Rows from block 5 of the encoder, named by matrix and row number. Rows with one number belong to one neuron. Each number is 50 + 15 x the weight over its row's rms, rounded and kept within 0 to 99. All counts start at 0. After the name is the row's rms in percent of the matrix's.
# fc1: MLP up (encoder.blocks.5.mlp.fc1.weight, 1536x256), inputs 0-127
# fc2: MLP down (encoder.blocks.5.mlp.fc2.weight, 256x1536, transposed), outputs 0-127
fc1.1314 118:39 54 39 32 31 68 58 47 24 27 50 66 36 48 62 60 51 20 40 49 40 49 72 51 67 25 33 68 35 54 52 47 77 45 56 60 56 63 60 55 56 58 72 45 52 47 42 76 53 52 39 64 66 41 58 44 35 73 57 46 40 43 50 48 63 43 47 51 47 34 75 62 80 46 18 61 48 35 33 56 63 73 40 59 56 67 80 56 35 32 80 72 54 65 70 79 66 35 80 75 52 76 56 45 49 22 66 33 39 52 60 52 37 19 50 81 64 55 40 57 64 62 35 41 32 48 33 54
fc2.1314 108:36 63 47 42 45 70 24 71 46 65 44 40 33 38 49 55 63 34 43 74 30 44 28 26 52 49 42 50 29 48 56 23 56 37 61 40 61 53 52 91 46 77 53 75 52 73 63 47 45 45 39 85 57 56 45 21 49 62 42 57 39 55 63 53 44 45 28 46 42 48 60 58 43 36 39 40 69 38 25 62 50 86 60 43 38 47 55 45 48 58 53 72 48 48 42 67 64 53 47 68 33 30 53 45 62 07 52 42 57 36 57 36 47 32 44 39 40 42 46 52 51 45 20 47 40 56 63 60
fc1.1315 113:51 30 53 32 62 46 50 34 70 53 38 57 39 29 49 37 54 59 27 39 62 71 43 75 44 22 50 61 55 67 71 54 49 46 51 62 66 57 51 18 47 41 43 41 42 65 65 44 62 35 38 49 50 19 56 29 34 47 55 67 43 43 73 44 70 65 99 42 72 52 98 50 70 40 59 57 78 31 55 48 48 46 30 63 39 45 65 53 40 62 42 20 53 30 32 57 65 38 48 47 51 44 44 33 87 70 56 43 55 78 55 58 30 50 54 47 48 71 52 46 57 70 38 43 58 49 21 57
fc2.1315 094:53 51 47 42 42 60 46 53 63 61 66 50 48 58 42 47 54 53 30 30 60 53 52 64 56 57 50 62 80 55 50 37 62 43 52 73 52 64 45 12 49 57 64 20 57 62 25 38 53 42 37 42 53 58 52 82 51 73 39 28 60 36 76 49 24 53 51 23 77 44 20 50 67 29 48 47 21 46 53 54 72 22 68 56 75 49 62 54 39 48 58 36 58 31 38 52 74 58 61 53 61 42 51 50 47 45 38 52 46 44 41 56 48 47 65 01 49 34 40 43 29 51 51 44 54 47 55 61
fc1.1316 113:52 39 56 27 81 67 61 37 49 48 44 29 61 46 40 40 65 59 40 37 30 57 56 71 22 55 37 30 38 42 59 56 38 53 55 72 61 48 36 63 57 69 55 53 69 66 75 89 35 32 45 57 66 47 54 72 86 48 47 59 38 52 69 41 62 71 68 52 35 45 57 51 47 40 43 62 82 47 34 52 22 37 35 60 68 12 42 51 69 45 57 51 69 64 55 69 74 59 33 17 40 82 31 60 62 50 26 57 58 19 57 44 36 31 55 71 68 55 33 65 30 58 59 51 62 36 57 56
fc2.1316 103:52 43 52 39 55 67 48 62 53 36 57 41 34 81 49 61 65 89 53 57 32 55 47 60 58 73 43 28 32 51 50 40 51 50 57 99 66 56 40 41 35 64 56 29 65 52 61 56 25 36 63 52 47 62 31 26 47 62 47 39 84 50 64 43 50 41 59 59 39 50 35 54 55 24 40 54 40 46 17 56 46 71 56 68 63 27 40 42 37 41 48 50 59 54 64 63 50 43 33 37 75 63 49 74 45 55 36 53 18 69 42 34 57 54 54 73 36 40 37 71 35 52 75 60 59 67 44 48
fc1.1317 113:77 47 49 53 31 90 66 53 58 47 51 29 34 62 58 52 37 54 40 27 49 51 59 55 30 19 73 55 55 53 72 48 50 68 66 63 53 70 39 60 47 16 58 47 29 41 38 58 52 49 37 57 58 32 45 81 48 43 50 51 35 35 56 53 63 60 48 33 39 32 64 49 52 52 53 62 45 46 36 52 43 45 33 46 38 60 48 57 73 71 69 45 45 52 62 71 53 52 66 30 67 68 74 42 33 57 48 55 43 66 71 54 32 78 57 45 48 50 74 47 66 73 43 27 57 48 49 35
fc2.1317 127:60 61 53 30 40 43 41 59 39 30 58 45 65 10 43 43 26 21 43 65 37 46 50 25 59 44 56 48 72 55 49 16 53 38 59 77 33 21 66 61 70 54 29 94 44 54 56 55 53 67 57 58 58 72 48 25 37 55 45 37 37 46 92 49 39 41 44 58 35 57 72 50 55 88 49 56 40 47 69 48 78 76 74 45 50 39 43 44 57 62 36 74 57 42 46 87 49 31 43 49 55 27 48 47 71 72 50 53 35 33 61 07 49 30 42 61 50 28 46 52 34 55 43 36 57 63 61 58
fc1.1318 110:75 41 61 46 41 57 58 46 44 56 57 43 39 31 44 34 28 37 38 58 25 39 58 56 56 41 70 76 51 41 40 43 50 43 59 52 51 62 49 40 54 31 41 69 16 36 36 52 53 47 58 64 44 66 54 75 35 57 79 50 51 47 54 32 37 78 63 35 45 52 50 61 40 63 60 76 32 47 87 34 94 63 65 63 68 80 67 51 24 71 54 65 58 27 70 70 51 13 36 43 49 54 50 27 69 55 73 46 67 72 68 55 34 53 70 41 63 27 76 62 71 56 41 23 42 54 63 39
fc2.1318 096:46 47 54 52 78 24 62 31 49 26 43 54 53 99 63 63 73 76 60 60 60 41 69 68 40 49 63 44 33 58 42 34 48 69 36 34 79 49 58 59 31 64 80 13 59 30 67 54 27 44 55 47 44 34 40 47 62 45 51 59 66 60 35 45 55 38 48 65 60 50 55 51 31 23 51 47 65 69 15 50 24 43 14 41 45 70 27 57 61 33 40 33 51 60 75 30 64 75 61 51 57 59 62 52 24 59 33 50 38 75 38 61 65 51 41 40 51 76 26 56 56 24 65 78 54 38 51 40
fc1.1319 115:29 73 41 39 32 26 62 51 25 61 51 61 54 59 48 62 27 52 68 70 54 63 69 76 26 62 38 78 40 40 52 54 52 48 47 38 54 27 38 31 47 50 62 31 47 56 55 66 78 48 20 47 36 30 69 65 51 45 59 74 26 44 68 37 58 50 91 62 56 57 61 59 75 40 42 56 95 52 94 34 47 70 53 58 62 65 32 47 28 37 62 54 42 53 66 43 73 45 29 59 39 39 69 47 36 35 60 48 41 68 35 45 38 21 55 74 64 47 48 35 56 48 43 52 34 67 51 41
fc2.1319 111:37 56 55 34 39 60 40 35 51 62 69 52 48 54 34 65 53 23 45 59 57 46 51 47 32 49 49 60 64 41 40 80 50 31 58 50 50 56 21 73 51 52 29 70 49 70 52 57 81 45 32 52 72 77 66 54 30 40 53 38 30 47 69 41 42 70 59 40 35 47 28 51 56 37 60 53 00 53 47 27 32 54 55 50 79 44 73 38 23 60 57 37 31 50 19 61 68 38 17 48 32 69 52 68 60 23 49 51 67 12 64 50 53 50 58 57 58 54 39 56 55 39 00 31 50 62 53 42
fc1.1320 080:50 42 44 64 45 14 46 54 51 47 33 62 61 56 55 45 42 58 44 53 58 67 69 54 56 66 49 55 38 36 67 59 30 71 32 60 56 40 36 56 28 53 34 71 29 56 52 44 61 73 72 53 64 61 42 50 71 47 59 63 39 59 67 57 76 70 44 66 55 43 44 21 69 38 52 60 27 47 50 47 20 61 38 62 43 43 52 48 35 44 43 53 25 50 20 47 06 41 34 10 66 65 21 46 49 55 52 77 66 52 34 44 22 48 59 51 55 51 63 76 62 42 41 63 69 14 61 51
fc2.1320 074:30 54 34 31 60 55 37 46 55 54 46 61 66 63 59 51 28 32 35 38 68 60 35 51 43 50 36 45 65 55 64 48 61 59 61 43 50 64 44 46 57 52 45 52 62 52 50 40 49 65 41 55 31 54 55 52 61 49 27 53 29 43 45 62 34 47 29 57 51 50 55 54 60 68 41 23 51 37 54 59 55 34 46 46 55 30 49 51 62 56 72 63 49 47 45 49 27 49 60 55 44 62 37 43 54 72 59 52 53 56 63 40 34 50 62 51 68 50 55 21 46 52 60 54 55 45 56 65
fc1.1321 017:55 62 50 78 33 59 42 37 37 67 48 50 61 27 49 16 64 47 59 44 41 48 18 52 68 37 61 37 63 52 56 43 25 74 64 39 81 38 35 62 65 55 45 64 61 62 57 64 65 68 99 44 83 23 38 48 48 28 42 55 53 33 37 43 32 71 60 53 74 69 59 49 37 48 50 50 49 65 33 53 76 48 34 56 61 53 48 53 59 58 48 56 53 51 45 46 27 58 63 47 45 37 23 37 63 40 44 52 71 37 34 50 51 55 51 99 45 56 11 51 70 47 57 61 41 89 51 55
fc2.1321 021:43 48 60 60 65 63 39 55 56 57 55 61 46 35 52 54 44 41 83 46 48 58 54 42 80 52 56 42 53 60 49 51 62 51 49 54 50 41 58 56 40 63 56 49 48 47 34 13 75 43 48 36 44 54 61 57 37 63 41 48 69 35 67 24 55 34 42 51 28 50 50 47 41 51 33 40 64 49 52 45 49 67 48 08 47 17 51 35 40 24 51 77 41 38 48 33 61 63 20 48 51 43 54 72 57 53 44 55 73 53 54 46 68 70 69 04 56 34 50 26 46 48 51 53 48 61 35 63
fc1.1322 010:32 48 33 42 37 43 55 52 56 67 60 51 46 36 48 45 43 45 33 00 34 48 35 57 49 35 31 11 43 60 59 57 57 62 54 38 50 61 33 50 37 48 53 50 73 47 43 65 57 68 84 56 51 57 51 52 39 54 39 47 68 55 31 52 63 54 43 09 55 36 67 54 47 34 40 54 58 65 52 52 33 64 28 36 32 43 52 37 53 45 38 23 40 60 25 35 73 67 60 41 47 45 50 34 59 61 20 47 72 55 29 61 54 45 75 52 44 65 65 36 40 69 60 32 55 44 61 45
fc2.1322 015:24 39 24 64 67 37 48 59 62 48 62 42 53 23 53 54 31 45 77 59 60 62 66 51 47 42 72 61 33 54 41 53 52 50 56 57 35 38 32 41 48 56 40 71 42 70 34 58 78 62 38 47 44 41 64 62 51 41 44 45 36 39 99 69 65 64 57 61 37 78 30 53 42 52 39 38 52 45 48 51 54 74 61 61 65 73 40 24 68 87 63 42 41 49 47 46 97 52 22 50 46 23 27 62 64 36 47 46 51 59 56 52 69 55 57 44 73 36 52 09 55 30 60 58 50 53 39 47
fc1.1323 012:48 50 54 55 64 44 55 60 39 52 48 40 37 59 86 49 24 35 45 00 54 67 36 38 45 33 50 54 51 63 44 62 26 59 51 46 64 66 52 48 28 46 49 61 58 50 49 69 36 68 43 46 52 54 49 43 55 50 45 42 40 56 46 59 33 50 60 17 52 32 39 55 55 35 41 45 68 69 41 52 49 58 31 52 45 55 52 74 58 49 83 57 53 42 69 49 63 67 69 49 32 40 59 43 46 51 42 53 45 44 44 45 56 46 22 83 44 56 14 44 35 46 55 14 59 61 45 66
fc2.1323 017:54 40 20 47 12 52 44 66 48 41 53 63 59 67 41 47 18 25 47 94 58 52 39 50 64 38 99 53 48 59 33 60 63 44 39 64 76 62 38 46 54 57 63 43 38 46 34 37 62 70 23 42 44 50 38 48 53 22 43 46 55 93 53 64 53 57 33 53 56 57 59 62 36 56 18 30 54 39 43 44 57 58 52 41 46 03 68 40 38 26 91 58 49 53 35 47 88 44 69 55 55 67 46 94 55 42 61 51 60 45 44 52 74 55 47 41 58 61 48 41 34 55 53 50 48 34 63 37
fc1.1324 129:62 46 52 68 43 35 49 39 53 56 45 63 36 50 60 63 45 34 65 29 51 70 48 56 61 35 65 61 07 44 69 59 63 44 26 38 55 58 55 52 57 49 51 55 67 44 86 67 52 68 57 56 57 79 45 64 48 33 51 56 78 47 34 50 64 50 70 88 49 57 69 26 52 50 36 59 70 65 36 27 65 61 53 68 32 66 63 61 50 13 64 60 46 27 50 71 36 53 49 37 48 68 74 38 61 43 44 55 25 44 50 68 28 28 74 48 72 65 61 60 61 75 63 33 49 61 62 73
fc2.1324 108:33 60 46 68 49 19 34 50 52 57 49 67 53 54 53 46 46 70 59 57 57 52 28 46 57 41 56 31 06 52 55 64 53 48 47 25 64 52 44 85 79 40 44 68 62 57 75 57 58 51 62 81 48 53 39 45 35 41 46 55 68 50 28 53 52 32 28 79 37 56 48 47 45 45 36 39 88 47 24 45 43 88 58 47 31 35 46 07 56 52 49 48 42 51 44 54 37 52 67 52 38 73 44 44 52 05 54 56 37 42 60 79 45 67 52 65 44 75 43 48 56 33 60 48 51 53 62 56
fc1.1325 112:64 32 65 62 37 66 65 32 40 29 29 56 63 59 52 43 70 57 57 20 59 64 37 60 50 65 59 40 57 22 82 45 45 60 31 57 41 42 73 44 34 66 47 59 45 36 50 20 28 41 61 34 76 64 45 49 65 61 42 78 37 65 27 37 45 49 44 31 62 48 58 30 61 54 37 52 71 34 46 50 52 55 25 39 52 44 55 52 33 19 54 32 59 53 45 31 40 56 55 35 55 36 65 57 47 68 40 56 50 31 64 59 27 58 75 72 52 36 57 86 45 35 60 60 34 45 68 47
fc2.1325 089:34 57 48 28 55 37 39 52 54 62 41 50 46 54 52 50 32 53 40 65 46 53 37 47 70 72 49 47 47 26 64 47 58 49 63 58 56 62 39 38 64 40 47 59 66 71 47 39 64 45 41 87 45 65 42 51 28 76 36 47 63 44 51 64 44 36 49 52 50 49 52 39 62 65 46 38 40 34 51 56 54 52 54 52 36 26 44 38 74 80 73 53 55 35 47 55 79 33 49 37 54 42 49 60 63 40 46 72 71 48 66 40 34 48 69 29 56 39 41 36 46 24 61 55 50 61 59 64
fc1.1326 093:66 59 80 48 71 62 33 65 70 46 42 32 48 39 57 56 65 62 51 67 06 26 64 51 38 69 58 34 28 43 57 84 47 65 50 85 60 38 52 22 43 56 52 63 61 62 32 54 21 44 32 51 60 66 24 33 83 78 86 70 40 59 62 36 47 60 65 58 51 47 48 60 34 61 24 66 51 20 45 65 51 36 58 82 78 67 34 48 65 51 51 34 81 63 32 47 35 53 56 25 44 72 47 35 48 26 49 49 44 41 56 41 45 51 61 60 65 48 53 65 47 53 71 36 50 40 58 53
fc2.1326 089:53 15 35 58 43 28 58 33 21 57 47 62 44 61 45 36 42 45 75 62 75 70 62 62 75 41 66 68 56 48 55 34 19 56 40 13 61 60 67 54 80 41 63 47 37 41 71 53 76 54 67 50 41 35 43 71 22 49 38 47 65 54 68 50 73 35 59 47 53 52 46 53 62 31 68 41 69 66 68 42 40 68 43 18 54 50 72 68 40 39 39 44 27 36 35 47 31 59 36 54 63 53 68 62 59 59 58 47 41 48 46 56 43 42 35 34 48 61 44 17 79 42 27 38 52 52 32 41
fc1.1327 132:47 76 58 53 56 34 47 54 25 60 37 37 68 55 55 38 72 64 36 29 21 48 69 63 50 55 47 34 35 51 73 32 71 70 59 64 69 42 62 33 40 59 62 57 67 56 40 44 44 13 35 59 39 42 50 66 62 53 62 76 65 53 38 49 57 61 56 80 48 42 59 52 67 67 26 75 78 42 38 51 48 66 57 78 56 56 35 38 47 40 44 67 71 61 31 62 47 88 36 40 45 61 61 63 65 57 56 48 29 63 33 34 25 17 40 70 44 50 54 75 52 58 62 43 40 38 54 62
fc2.1327 128:61 55 43 37 54 39 47 71 58 40 54 25 42 42 48 55 55 77 41 38 37 58 23 36 66 62 29 38 28 58 48 26 38 42 56 81 44 54 55 45 42 61 58 51 63 54 32 42 43 33 72 71 52 55 37 30 41 74 47 50 77 43 52 48 59 31 41 77 57 48 61 53 48 69 45 49 62 47 29 50 73 80 87 46 34 34 31 49 47 53 46 82 50 45 51 67 37 83 51 52 49 40 41 45 50 53 59 49 38 54 34 31 50 43 15 61 21 36 55 59 34 84 69 49 48 65 42 49
fc1.1328 013:47 58 50 66 30 41 61 36 43 52 50 55 40 28 28 29 72 35 60 00 53 25 25 54 56 33 51 14 51 54 40 53 25 35 39 40 53 64 51 62 57 52 51 49 63 43 57 64 52 75 94 57 65 28 37 54 50 54 40 57 66 51 65 62 36 53 47 44 36 52 71 59 43 47 38 44 43 58 46 51 66 52 25 64 62 45 44 38 60 59 28 44 57 47 49 30 36 55 68 54 43 51 48 44 48 40 16 46 99 60 39 53 53 46 68 85 46 54 43 48 63 67 58 73 48 38 57 51
fc2.1328 017:29 52 46 51 57 32 44 62 51 63 58 47 20 40 50 68 34 44 66 69 48 69 64 51 41 51 39 49 32 57 39 42 69 48 54 46 24 51 39 81 49 66 46 80 53 60 42 38 52 67 20 31 38 67 56 70 39 49 40 45 45 37 55 24 62 43 43 66 51 45 44 31 51 55 49 33 38 52 57 46 28 76 43 47 38 93 45 34 58 35 49 54 33 45 49 42 89 70 15 59 56 54 26 80 59 48 58 69 42 53 45 39 75 65 67 23 55 29 55 30 63 42 60 62 40 74 35 48
fc1.1329 101:62 46 59 49 41 77 51 31 20 49 43 61 48 76 68 58 48 26 45 36 52 48 04 52 51 42 79 49 49 52 48 48 44 53 47 54 34 44 56 45 53 43 64 60 54 60 75 41 45 49 41 49 43 59 70 49 54 31 63 64 60 40 31 50 23 38 52 39 41 35 31 62 70 50 35 65 92 48 43 31 77 16 86 47 36 44 55 50 32 44 38 22 55 37 44 44 68 35 68 45 67 42 65 43 60 49 42 38 46 36 44 70 38 37 65 66 75 80 79 64 56 68 57 48 46 63 31 45
fc2.1329 115:49 59 46 28 68 36 44 55 76 44 58 50 92 58 53 50 43 60 66 27 67 42 70 44 14 56 48 43 72 47 48 53 32 51 56 41 34 75 36 41 61 68 51 46 71 49 34 48 48 81 54 41 31 67 61 38 47 50 40 47 11 45 41 64 33 39 38 36 43 86 80 56 60 59 73 36 26 57 26 57 36 44 45 45 68 38 51 69 40 50 46 45 42 35 40 81 35 40 56 58 25 71 44 33 59 42 80 48 67 54 65 35 45 42 51 42 69 55 34 65 67 69 57 50 53 20 52 55
fc1.1330 112:67 45 48 75 63 39 54 66 50 36 53 34 48 37 55 59 63 27 38 40 27 52 51 43 57 44 70 28 38 49 65 30 41 62 40 55 39 34 73 47 69 72 51 65 66 69 79 38 64 54 63 79 45 27 54 60 56 57 62 47 86 33 33 44 64 86 72 58 59 34 45 42 62 26 51 70 55 50 61 45 14 40 38 59 43 61 44 76 00 55 52 43 51 44 40 38 29 44 32 45 42 57 43 45 34 69 61 50 53 64 53 60 43 58 53 45 65 54 50 49 55 34 69 49 51 41 67 54
fc2.1330 106:45 55 47 64 37 36 36 43 69 73 65 17 54 62 42 62 69 75 52 30 70 45 52 55 56 46 57 64 40 56 42 45 37 53 46 05 49 80 55 45 68 45 60 34 66 53 11 47 61 41 66 36 54 45 37 54 62 32 46 38 43 44 04 51 37 33 61 63 51 32 43 53 61 50 56 45 54 58 74 35 60 23 53 50 72 57 38 76 59 45 47 59 61 37 23 38 27 44 73 48 44 40 47 63 39 59 45 49 48 17 39 63 57 58 57 71 81 61 49 44 55 66 56 44 60 44 41 47
fc1.1331 013:45 53 43 53 78 54 55 43 59 59 65 57 33 72 78 45 49 43 81 62 46 72 50 29 36 51 70 62 54 58 53 60 65 76 35 36 43 51 42 36 44 53 45 46 58 47 52 58 70 35 49 59 63 61 14 53 56 38 45 61 08 59 39 53 45 55 54 58 61 35 64 47 57 40 83 57 50 76 53 38 52 54 72 74 32 59 34 41 41 50 04 64 43 68 41 29 72 42 50 37 39 53 55 55 51 71 52 53 28 49 61 44 45 57 38 58 62 38 26 28 38 43 54 30 37 94 40 59
fc2.1331 019:65 44 36 52 44 52 41 70 49 43 61 56 71 48 46 60 35 41 33 50 56 42 58 41 48 34 69 56 69 62 35 57 48 45 64 65 44 60 52 36 68 57 72 45 32 59 45 07 71 25 45 84 54 38 45 33 50 58 47 42 60 99 90 48 50 70 41 40 29 43 29 64 42 53 37 39 68 52 47 50 35 37 50 30 51 00 55 21 42 79 99 52 46 39 44 45 31 61 43 50 51 47 50 50 48 39 55 45 55 45 64 50 80 68 51 79 47 49 46 49 36 59 56 50 57 41 53 58
fc1.1332 110:75 41 49 71 30 69 70 79 52 28 43 20 22 19 61 66 49 36 36 55 44 55 31 44 46 27 47 44 20 54 62 48 59 54 46 52 40 43 43 62 74 50 51 73 31 78 70 53 70 56 48 60 48 39 63 84 34 43 54 48 46 54 40 34 56 66 51 34 65 28 61 41 55 54 66 62 52 55 54 37 20 11 44 42 49 75 25 56 66 48 72 52 53 47 47 47 54 10 43 44 65 78 45 49 46 31 67 51 66 69 59 47 44 32 52 43 54 68 59 53 49 53 53 45 46 18 62 44
fc2.1332 116:68 62 51 67 30 23 31 74 55 64 57 26 52 08 40 23 43 56 59 44 41 49 47 17 60 38 41 55 66 53 48 51 52 27 49 38 34 38 54 36 75 41 30 67 43 50 04 44 75 69 46 68 66 56 43 55 38 61 50 44 56 47 43 45 37 40 41 47 45 58 78 51 48 96 39 49 72 54 99 33 44 66 59 41 45 60 30 47 68 59 40 70 48 32 27 47 57 54 61 52 71 35 55 42 52 30 61 52 61 06 57 43 51 44 51 20 47 51 62 50 37 56 36 35 52 50 69 50
fc1.1333 014:66 76 38 50 38 33 45 42 20 61 46 77 61 48 60 64 83 45 61 00 44 60 00 45 65 35 64 33 46 59 44 43 12 32 49 52 52 70 57 53 35 60 64 51 53 42 58 63 53 63 49 45 36 45 63 41 68 53 45 61 35 61 94 76 53 44 73 32 53 60 66 62 60 62 34 44 27 37 79 49 37 40 53 57 54 48 46 34 52 52 30 51 50 55 34 35 35 52 66 38 46 78 81 46 31 57 21 44 60 71 61 56 53 53 17 77 60 43 45 51 59 59 51 80 41 80 95 54
fc2.1333 019:56 43 49 54 37 30 41 44 48 59 51 49 48 47 50 43 32 47 49 71 51 50 39 61 46 42 42 49 65 62 42 53 49 51 56 51 21 47 39 46 70 37 47 58 49 51 63 58 28 58 43 36 47 45 45 59 53 38 42 47 46 73 36 00 48 64 32 41 72 36 37 52 42 48 16 43 57 62 42 56 47 68 31 42 55 84 44 53 65 60 57 63 59 30 51 73 71 47 44 61 60 17 26 64 55 27 68 48 16 51 46 54 85 48 99 51 13 50 57 56 39 54 46 43 52 66 34 53
fc1.1334 119:46 41 45 51 48 53 47 75 55 23 54 58 55 53 81 58 67 69 29 38 45 52 16 40 27 54 40 56 41 41 58 42 46 61 33 51 36 59 49 61 46 43 45 85 36 63 78 53 47 46 50 62 53 45 59 46 71 41 49 53 42 40 24 44 58 59 65 57 63 27 34 48 69 37 50 58 55 52 71 60 70 43 44 54 55 51 50 59 70 47 62 18 51 47 61 70 39 41 43 54 51 47 10 37 32 48 74 44 51 76 37 55 43 85 24 83 39 56 54 29 40 68 63 34 35 43 40 54
fc2.1334 112:56 45 47 48 47 50 43 39 55 37 61 75 68 44 43 39 64 66 64 70 45 53 30 75 66 53 44 65 11 48 48 53 21 47 48 64 72 52 43 57 79 34 39 50 49 63 42 50 30 44 56 23 52 54 47 35 16 61 45 38 48 37 60 72 53 30 43 42 89 63 34 51 62 51 56 50 61 61 49 45 40 44 49 49 32 57 41 37 24 64 46 44 61 33 35 82 42 99 71 53 36 57 49 53 75 56 62 51 46 35 41 56 47 48 54 36 38 63 32 52 46 52 67 38 49 57 43 47
fc1.1335 116:64 61 57 63 37 27 51 74 26 30 60 62 52 60 43 45 30 53 71 35 73 63 35 69 53 37 44 60 70 38 54 84 38 46 26 40 50 15 59 74 32 59 53 44 19 33 52 60 42 45 47 42 65 49 43 37 46 58 55 66 42 52 59 59 71 78 46 38 59 62 55 47 44 03 45 53 36 54 92 34 35 57 42 36 53 19 55 81 00 44 40 69 40 66 56 33 61 57 54 46 52 59 33 33 41 41 77 49 66 44 69 73 39 60 57 49 57 63 46 57 59 64 39 46 46 59 42 53
fc2.1335 129:48 22 56 83 57 47 81 34 31 29 70 68 39 35 44 53 50 44 21 56 78 58 59 53 62 29 61 66 40 50 48 83 65 62 44 37 55 34 56 56 44 36 35 46 33 38 66 49 66 34 26 34 33 39 58 66 64 39 46 30 66 41 41 52 49 52 51 76 67 24 27 43 78 21 50 57 63 62 51 38 55 41 74 36 32 49 58 40 66 49 30 38 47 78 60 55 50 58 43 56 58 40 36 41 56 55 45 50 24 69 46 99 41 51 49 51 45 24 59 52 36 40 21 57 50 63 33 48
fc1.1336 109:45 66 35 26 50 56 43 53 68 57 51 27 46 49 41 28 62 53 53 68 11 33 66 39 63 53 55 46 41 61 61 39 52 65 66 78 57 52 95 71 41 39 59 42 39 23 59 78 40 35 55 84 58 54 54 27 39 65 70 47 35 31 59 47 54 47 30 32 47 33 58 52 62 29 63 68 12 46 51 70 40 44 55 66 48 80 54 41 26 45 67 27 69 45 55 50 70 51 68 59 64 46 33 64 32 53 77 39 45 42 53 30 53 70 38 62 39 53 56 54 42 55 70 44 42 34 49 51
fc2.1336 122:34 70 47 44 57 52 28 39 48 63 44 31 64 51 48 63 65 64 45 52 16 45 50 57 59 72 64 33 51 50 52 01 53 51 69 84 50 55 52 52 44 37 59 58 74 79 38 63 32 24 61 32 75 38 61 57 47 72 54 56 46 54 51 64 43 47 63 49 70 28 64 62 44 80 54 55 65 46 45 43 69 60 40 58 59 71 44 56 47 49 52 64 73 61 24 46 59 68 56 36 43 47 53 70 48 52 36 49 34 15 47 00 60 35 53 53 59 43 48 43 55 52 81 20 51 60 49 47
fc1.1337 093:66 41 72 49 56 51 66 46 34 46 17 35 40 51 32 37 65 59 53 37 24 53 78 69 63 37 99 61 60 43 95 46 45 63 59 58 59 27 63 47 43 38 59 54 35 47 67 56 47 48 15 58 67 41 45 65 59 51 63 89 55 56 50 52 67 87 49 48 40 34 47 41 58 33 24 62 49 05 53 57 49 62 29 72 63 45 42 57 51 43 52 27 62 58 58 36 85 56 59 37 49 81 48 43 30 57 84 37 61 52 62 55 19 48 85 31 70 62 76 52 67 44 33 49 39 44 34 53
fc2.1337 068:58 40 20 50 55 46 61 33 37 33 69 30 54 46 37 52 65 48 53 53 52 51 62 54 38 40 65 41 49 70 03 65 29 47 57 62 43 43 52 60 43 45 50 45 34 38 43 58 68 36 61 35 51 31 48 40 55 50 67 55 41 90 49 51 69 60 43 57 52 41 50 37 16 38 64 46 39 74 43 29 42 65 57 56 61 54 54 57 23 44 34 46 47 63 47 55 39 70 38 50 40 59 55 84 42 40 55 58 43 50 23 50 99 34 33 52 73 44 50 64 56 54 35 40 58 38 27 17
fc1.1338 133:40 51 44 34 46 44 65 84 87 39 48 45 50 47 62 00 45 62 36 34 44 71 21 76 71 55 39 87 61 51 54 25 30 93 35 40 47 66 50 46 56 36 66 26 50 28 37 40 56 63 57 32 60 56 62 37 38 49 45 56 78 46 47 31 47 56 81 67 64 42 34 56 59 37 48 45 53 41 80 51 29 09 31 48 49 48 38 58 50 46 49 54 43 38 27 25 76 41 67 51 31 61 28 63 46 77 48 52 45 60 45 60 48 67 46 35 59 58 48 32 46 29 47 22 55 59 70 59
fc2.1338 159:68 50 41 61 58 46 39 49 20 56 54 43 34 37 46 75 69 51 58 56 75 41 73 63 59 49 55 36 34 57 48 52 51 42 78 47 57 57 56 60 49 58 79 43 39 43 40 69 47 38 86 65 47 12 09 58 96 33 55 56 47 46 53 53 46 32 37 60 53 24 51 49 54 51 52 53 51 60 52 42 65 62 70 55 60 64 64 52 32 49 32 48 97 44 50 57 47 51 48 52 71 30 92 36 00 54 28 51 54 29 28 49 57 40 44 43 77 45 64 57 38 57 53 71 51 34 55 24
fc1.1339 142:94 27 58 39 31 40 56 27 35 43 19 55 70 54 60 37 40 49 43 23 53 72 41 82 61 28 81 56 27 46 72 59 54 62 58 56 75 44 73 53 32 55 35 63 33 40 60 55 47 50 41 45 65 52 24 43 61 82 51 81 44 47 58 58 71 50 52 48 17 45 65 46 52 54 39 53 62 57 55 42 42 31 52 44 50 44 72 58 54 51 57 35 61 45 77 33 38 71 44 46 59 45 45 32 38 47 70 45 44 00 54 51 19 57 78 72 55 37 62 69 55 42 55 51 42 45 43 43
fc2.1339 172:53 51 57 51 21 54 40 54 26 57 59 50 29 44 54 70 48 50 45 68 55 45 30 62 93 55 35 48 23 47 49 50 53 53 64 55 70 54 47 65 63 47 58 52 42 66 42 60 48 14 71 55 60 45 22 34 31 46 49 43 62 47 57 46 37 30 48 75 50 19 18 57 56 49 41 61 53 46 55 38 67 52 78 42 48 40 68 32 59 74 40 75 74 51 43 64 48 50 21 36 74 36 47 61 67 60 00 50 32 44 41 52 54 38 64 59 70 34 37 36 22 38 60 51 60 78 56 51
fc1.1340 119:53 69 52 75 32 50 40 60 41 69 36 53 47 34 56 54 75 60 44 42 27 57 55 57 56 57 48 41 53 56 73 30 51 59 60 52 66 44 75 29 35 37 45 82 37 34 15 41 32 54 47 56 38 55 42 49 69 53 56 72 77 47 43 41 57 42 47 65 34 53 62 41 40 57 53 65 32 42 40 63 49 40 13 59 49 66 51 60 36 24 46 56 56 34 32 25 39 47 52 54 55 17 60 53 45 78 64 44 53 81 66 23 32 51 44 58 36 38 74 55 56 63 52 42 44 70 10 69
fc2.1340 088:59 68 44 18 17 62 43 86 48 77 43 29 30 74 65 66 54 64 45 44 46 54 43 35 62 60 33 45 58 54 51 54 29 55 34 68 37 54 28 19 19 74 71 58 60 50 26 30 54 46 61 53 55 48 37 28 42 62 41 60 76 66 61 49 59 49 51 45 48 49 40 51 40 48 56 39 35 46 46 46 54 02 37 39 64 32 47 89 61 48 56 66 34 45 48 34 42 50 31 60 56 13 37 58 61 57 46 46 71 57 34 44 53 41 23 74 36 25 43 49 34 70 48 52 38 50 26 53